Weights of a small multi-label image tagger.
Model: arch convnext_v2, norm layernorm, widths [80, 160, 320, 640].
Training: 12900 steps, batches of 256.
Data: trained on simulated grey scan slices of phantoms with and without marks, 245000 training examples.
Rows from block 5 of a small multi-label image tagger, named by matrix and row number. Rows with one number belong to one neuron. Each number is 500 + 40 x the weight over its row's rms, rounded and kept within 0 to 999. All counts start at 0. Numbers have three digits each.
After each neuron's rows are labels from the 100 images, of 14848, where the neuron reaches its highest value: "strongest on" is what is common among them. Only what is clearly more common there than usual is listed. The data: simulated grey scan slices of phantoms with and without marks. In brackets: how many of the 100.
# fc1: MLP up (model.blocks.5.mlp.fc1.weight, 960x320), inputs 80-159
# fc2: MLP down (model.blocks.5.mlp.fc2.weight, 320x960, transposed), outputs 80-159

fc1.144:449506478594505477505579477518537543479492456523483452515427491510429514508489547551509468515529454527535526433465409498514496445512513530541461503471523510547494549432526488500492577511452473482480501515519532530477520472449535525522486480
fc2.144:572509452501494523518556561468493454453505574443506422436484514490500538482519548515515578536525471507532529545547523429487514509413489500526522481452490505517509505543490495529520428479473546567553549486496541443535472475561486538470492501
strongest on: belly (55)

fc1.533:530423535510531520464511518551439543516444515562440447494477537558478475478484527478441418517483461569515468564536442490489466524560513565398454522540399490417520490472509562498541455440514551497518533502510480532518537515465493525530475486
fc2.533:525468499503501439513518560521535547503510507469505447510530536484537575424510524533503399441454468547482430550543446500559486524573498540501542507430495506471524496509494507467410443552464564544449470534502491571511502529565487502535503454
strongest on: several spots (65); chest (51)

fc1.290:501505515477523472524441518548499561532526467496468512500472526499417575537464537498418540570512459494475572454481348572549470559468515528431476416475508536505523483508471506474486485497480509516491482534509449454521574487491524502561431446
fc2.290:531568580515461515437522542558510511463539487530552406484505458448542566540420441468480491559514546426492502513545505503463515466437495508513518506494547437453458497449508492522564434505500508524580561446513585533501471506510488507489538474
strongest on: belly (96); low contrast (70)

fc1.616:535534524464611483489495507494443472561518475460469515499435596463469550448481508422477531502473467553456529509445466499479503451496551520566467496515486491514475493420424553524513567499513519556418522586473445439433505564483499507522478516
fc2.616:486482526486524517453450544508500465552460539475519467463531557576564510486530525493572500503509544533412479555492485548494474494489445491569495484513493422481454531476456457429512428531475496514469459497463539451543579492466495471486547507
strongest on: limb (93); noisy (73)

fc1.506:536443512498530567478473444475483490489520537558510424478535496572557476499470435492457421511472435487491469517546469480466547518588478439430543433489512532528413528539529529438530478524429485503483567481534455526564459499545476541515606506
fc2.506:509499435437514542524444546528559481489531473504434556453479522575474462472451444542529462516450513494440461517446536534491481498560472507515530558533449439446492471536448482508548492460470513397491483462451485455474523544545516497398469515
strongest on: limb (97); crack in bone (56)

fc1.364:470507504522506472456434514590457520520534445508568487453470459532518427481439525489432516507482566529524553393448436563524503460469516573561499519491468487414454497454477511555459496476503473562471475515492473454494505516479475484428424497
fc2.364:545536567519449552506563529533547453478434533488484491526473518537587520480516560522486525447435484479498491442531539523475447578492535554489563512456588526478519483445483495542457531495516503447505554511496481569502494425482502589527554496
strongest on: noisy (81); low contrast (55); head (55)

fc1.259:448502499535536517549503508425388513522413489509478457512524465490459430534570508528549490535400510475499430506504535471458537413509510531479513476512557473424466487554547489483482401496533460505568438531482509523601449526501422466478463468
fc2.259:569420502442501540501486508473483545472431445474451489489530510537527519460452530520464508415528559494484463476455541475468543479562513546438491451547497480540428452544540502518509538514497475543519466489548489581554453572469445503537547468
strongest on: noisy (64)

fc1.202:503495543462533564457535506484439599562406486493497479490519519465424500511541517549450529536497494541532524530496445528485571502529495593461480533528510489578446572505490482479444516456468533551566521508481537621480515575450563467500526499
fc2.202:516496460521543533471542514546446520472487461415473499543524458490583463527547516540535493493527519503485476468479457455564431535517566489460501548482464494544493475433525498539485494577588511481462533524545542530444512450503538469554551533
strongest on: chest (89); low contrast (77); bright spot (44)

fc1.454:556471489499519459450536508470427477516522506502473478448548466474561471526468474485452510496487542477474452468442523505511458482544532541546514500540482511549514456468541489469424480432506472493485471489480503442510493553515481484553506554
fc2.454:514573550518489466504486549519428475546518489499450563542488507479531478483496465504478532542500456507545506591511464495496553532487532527536503499492563504461487528532492547518514502516461516483512497555536532476564453562510519494499417468
strongest on: several spots (84); side: left half (74); limb (63)

fc1.365:507473489474600560480462513491456415532486484463484468508484395500450413501566465490475436520427446523499508525470428502564529433501550437444519467508466541476459507469484531481581516548503534503513627523507483467523436550483577557488549426
fc2.365:563570513453542557450491438510530494554529494486498483505485495497456514445460508496452495550534458493445482505521465494524553550423525479488604497479557516546518528557584514539528508445487476561515474469444554576459502468484488557511522487
strongest on: several spots (46)

fc1.701:464436577473553464472456516510486468535576473477529447478457507532531472529479538451497442485522569552441446508458529516561505527457579546492487468492492567514420495425487590514486477484481468553561528545562421492515539555483488452494464493
fc2.701:482561533508450516505479470513472459505480515439553528555572494540597460510538536547443496523498430477539473508456444597538458478521512527497504534447547494488516519554498460531461480541477597422464539510540422512509484534525487438513434446
strongest on: noisy (69); low contrast (66); belly (55)

fc1.750:508500507518480561551485469463531527494520485547527542496493572539573517559506542463505495469448487502462488407539435466469566469477538527435567459424499496558501511558486392548512473497487529460469439516535423510510556489438540525491517445
fc2.750:472542534517443540435469474537486462427557501449514429499485482524455508554491572480555539522435465528505503416525546470554445468487558488466498457500532483461526501455486529503461562494512487496474485500590496517449491584494526516470471554
strongest on: dark spot (55); streaks (51)

fc1.185:484487494477583413579523447478504456480521489444438484540480455502472490514480485590466462466533487489498487428508462515523488448563453431480423447528536513407457589482553538494540516524517457486549470511455512462527468479477503545507455490
fc2.185:523520411469542526445483468542462515457420562546520531420474417539529534486569466594433536530489463450551523470501470543458515504446555481552476476481474470504504484473490445456504591483479487488498451545544570553528425538513495492471598484
strongest on: limb (89); streaks (78)

fc1.85:523506497479560541474529463473470510472467504563468481430513463560438432494437530564426461489503558548496454507466527472535524410485534551502530529553427482539471563545529510542632516532545550530479580469533532505548498449501566478510480492
fc2.85:514496473559515534512452483457529532436466447468564527488425455480494457517492509448412472510558504443420450481565514595548506520497548524528559515545465489558514508424517442539472468446549557453520530492535490493539504513565519527442485508
strongest on: several spots (53)

fc1.590:577459557508536443436548499507473561517474492430517477473549569540490420499511506547456503484570501536485490466507561508486491452512504489543503583484472493482518463454432476515519494440452568469483564481490435522517469462504564484485597531
fc2.590:518553483540448567530426463474558505507528443503470505507494524494469505490528484498449445502509464497442507457451478494507483551461467484534458516508577468536439502467539434507507474503536527466532482468562470461581533510446484547490470479
strongest on: several spots (68); belly (53)

fc1.225:522524531536508562448507504423441547527535435514528526474564525485564530466474469494482488455575448495554444551556480536428475461575501514383523518478518443538505543544517488519543442539501527456542486554456496562540477563495515505548530550
fc2.225:527486516477466530503565500527433465479505497522521498473500520433567530491479457511450546552495515470520497542510447472583509541463559467444549534427481449490528509486574542532514462505482515487484442545469501472453418497523497475581553519
strongest on: bright spot (48); ring (41)

fc1.591:596485555447529523439544496485502567443472465511516498477508526532506516565502544517462443480448507548483501483514471504516423528560483495430505548504463561520528597509516520506491532513473485475553510501508478489521615553487485466471516389
fc2.591:513441495449485454467527437547521463450501527565431472444509503457547526546508535577489524473463521480454494582479497556491577515554430549503502469468512537549477573478478442483474450484480498470415493431505481493481509417530506533558515464
strongest on: noisy (62); chest (61); low contrast (60)

fc1.453:556519509475478470511492496457476455514508504483552516537512465452520453508493522561465524512513431454523501495533495513579527527519600451419480501490486583497459520505560457547560438525456507500455492442498435434552513510455507556412508393
fc2.453:520502500493529480619552464511453459473484502469429466528515461453555477487531521590483531484499504558530548565434438498476531477526468460511495453531491536427553513462529469481529448446479520511552429512417513528586473522531537493576527464
strongest on: chest (100)

fc1.367:532390577511502491506470451449460494502493501593466452475535463539528480579420526508481422513480506498451400448477458526448440536482517483475478481501462584470484541511556553486505547458487449488509524437554526493478515489491572585561483448
fc2.367:499487426472524457413518514457522531548472593456531480493584505569405496535498461485469422447451514510515472501494513510498467489506476537523568454485464424506537478489478460500492546401491521535525545503470524454424563459505554517465496496
strongest on: belly (93); side: right half (83); noisy (61); several spots (59)

fc1.223:519504524548479480580472506511532515542507434517497524503516523609490464530478446511488486554520454535502489457473479482492467450512575459519544468445461569497416525483492491453504554524475463481458456510478435557473468531485581576559525485
fc2.223:487454526466487489472573540431464397519595556532472540487477540560518494515522480510476552474486490543427491489518501460460458480485452464461529539542519482581504553438501532514505504547554552505579552438506560538489501468525510457473567505
strongest on: noisy (92); streaks (69); chest (50)

fc1.173:512502506521506571443451552555486498546468462581519449470509474533512485496500507476450409493478472478459556526472527473502501498490512546449547471557507486556460493461559537551517451527518496450449485427462545587468481512569443510456507557
fc2.173:497460576465562549481594497549477502433561508499485556418519483471498543490533511525480473468545546515568479507550463509588455554442530468493517539489539495440507500534515516482462498474437498468470556507490507481484549529417464513549451534
strongest on: noisy (76); low contrast (58); head (58)

fc1.594:469518474455541481444473509478438510506443485517471456476493403509477468546521510527519505574551482595470529417441541473553516535461470448469562526481510499467505481464485471526490464476551459546483538452492483484389502573505453478454529495
fc2.594:489556465495512610582454495489509454566466541511516507539519497543423474543513536455519499546506381462471562512447527531525565567506500402469484520555481428499512493530501476423556544498542498486562411545444535480560470542536588539509453510
strongest on: noisy (86); low contrast (85); chest (50)

fc1.3:486503446467511563492462475523479438520499493531522406474507425493461477531452483547449518569515515428477546463452476550466482480535602493484484480508535433537504540447496505500424470558435509546444520446546505505496502510453442475513451516
fc2.3:482468452561553536503462526537520524475491527417559508502483501513490490463492488517484465528468524474512488492456528506496488529453462458548528456436470448493537509491477511575486432438544489472464473438454565542487502422508497561529470463
strongest on: chest (100); noisy (64)

fc1.139:479539576469498574551499467407524468518523524578524498493480496484546502480533520493450435479493496494492534515512440497541466508534536554497578518523496540534516459488522488540456474521517479481520484519515493509444580454443543510460508490
fc2.139:504470570511473486494532553584580481506484510495525483526552500536486435541461511542502444440555439482453552579423526468569536501561460543468479470513532521487456506480561520475452566437486492442512514458499473526502420580502556527461485544
strongest on: chest (98); several spots (38)

fc1.470:474432526511505487471486464479527446483528437537577497542457550515478447524521493559418439448525479426484481496497474509482478502519461497517587467458520515414499530526524519449448505521524494487517496476460460451551543572545564571541503485
fc2.470:522558449442474422565515445487537501533480463525430570516582466454399483480446485518467490527508511502547416528498442517504440490539444518499455515516453519532497494492400562422496508469489546442397479559458507482479475470451541451540508520
strongest on: chest (98); noisy (61)

fc1.754:463500567493494550497549514555500574528502472452461496574486526492424476537527440483421556444546418555496460457455412487537523425480507520500438499469490486474445552522550471495506433515466464510461567536445481527492528487503449498449483484
fc2.754:541528536467480527458475476514492481489465528501518522540531530467518519481475526500480464541528456477559556472524475468497501462487489543480479482438446560523459544453497487466523524565471450516519447485486552504498539523533528500529546428
strongest on: several spots (45)

fc1.331:502518546482464419489479544535518476469390503549525504486491508583505458517479499550484506533533493486500508450511504487535459585530500464463470468515438534454505482495499525491523506544509546474512522516469425493496533481486508517511556384
fc2.331:479538469468491485492502547544556483503546416502490528502556523533483464523521485512549559526551467483545556491531503461424504530448464510487444473467530583526465471499456499468658528464527453543564479546478569433541471460563556424463536538
strongest on: chest (100); crack in bone (55)

fc1.106:451512544536480512488569493437523423462413426478483524480488450527455535466396482507480488564459457572453456544503517455608463529500515575488514577544453519481521491450503578494572535534509558519574431570530441480437566514436562499453506538
fc2.106:488474595518496487444522501568466517566510537503442458503602516527496531465448520529472540481551493522508556507492530514480503484555483503537507508512489532532466531537471433528534440457511562541431551502488458503508520493585457544514491549
strongest on: dark spot (76)

fc1.209:514481521489525479505495513498535571529477461514498496446516448512563482571510388504567630513465570503498524461433511465450509469498517479428520503444469425500472525528486461535429484527523439581441532566501474524462516490461456433466547489
fc2.209:551533510505503508523485449489453482473499537450581501522558529553508545493536496463592439502487601510423509465515466536562525495503542523511468435427487497460510534559564554464562461485465520514459401557473470544522483517450473556471549556
strongest on: bright spot (91)

fc1.304:492565556537515474535452520483452501550481491564494448516426521598567458484441466521489448501512486519562391442445497457551546479435467529430492476554496504550485564469464512480518546492527536517513591471526543450484515457457561496502515532
fc2.304:576532534556504472554493494547497518455550497474542483432479531443483556502523459535504482460457581478434477525423463526550425499483481495453528490540476572494522520465553498466518443560469518501490474511548525587470510515487494582504554508
strongest on: belly (93); side: left half (80); bright spot (40)

fc1.734:527445496436472521504443487528489533465432513580541513549478496554511579476424429563537512482444588510522574422419542554440485481548524455481472445531492538578513465466480466548450554452513504524485464518552518507495502517498474464428527458
fc2.734:444573457554502519458503538477390521421466478441544533496457499469433421464456469533529421538493532520555452439542533461460547547533463459552573558484470523448554544462500468522465520506491495489483493512490483483491536445483431580428514484
strongest on: bright spot (54)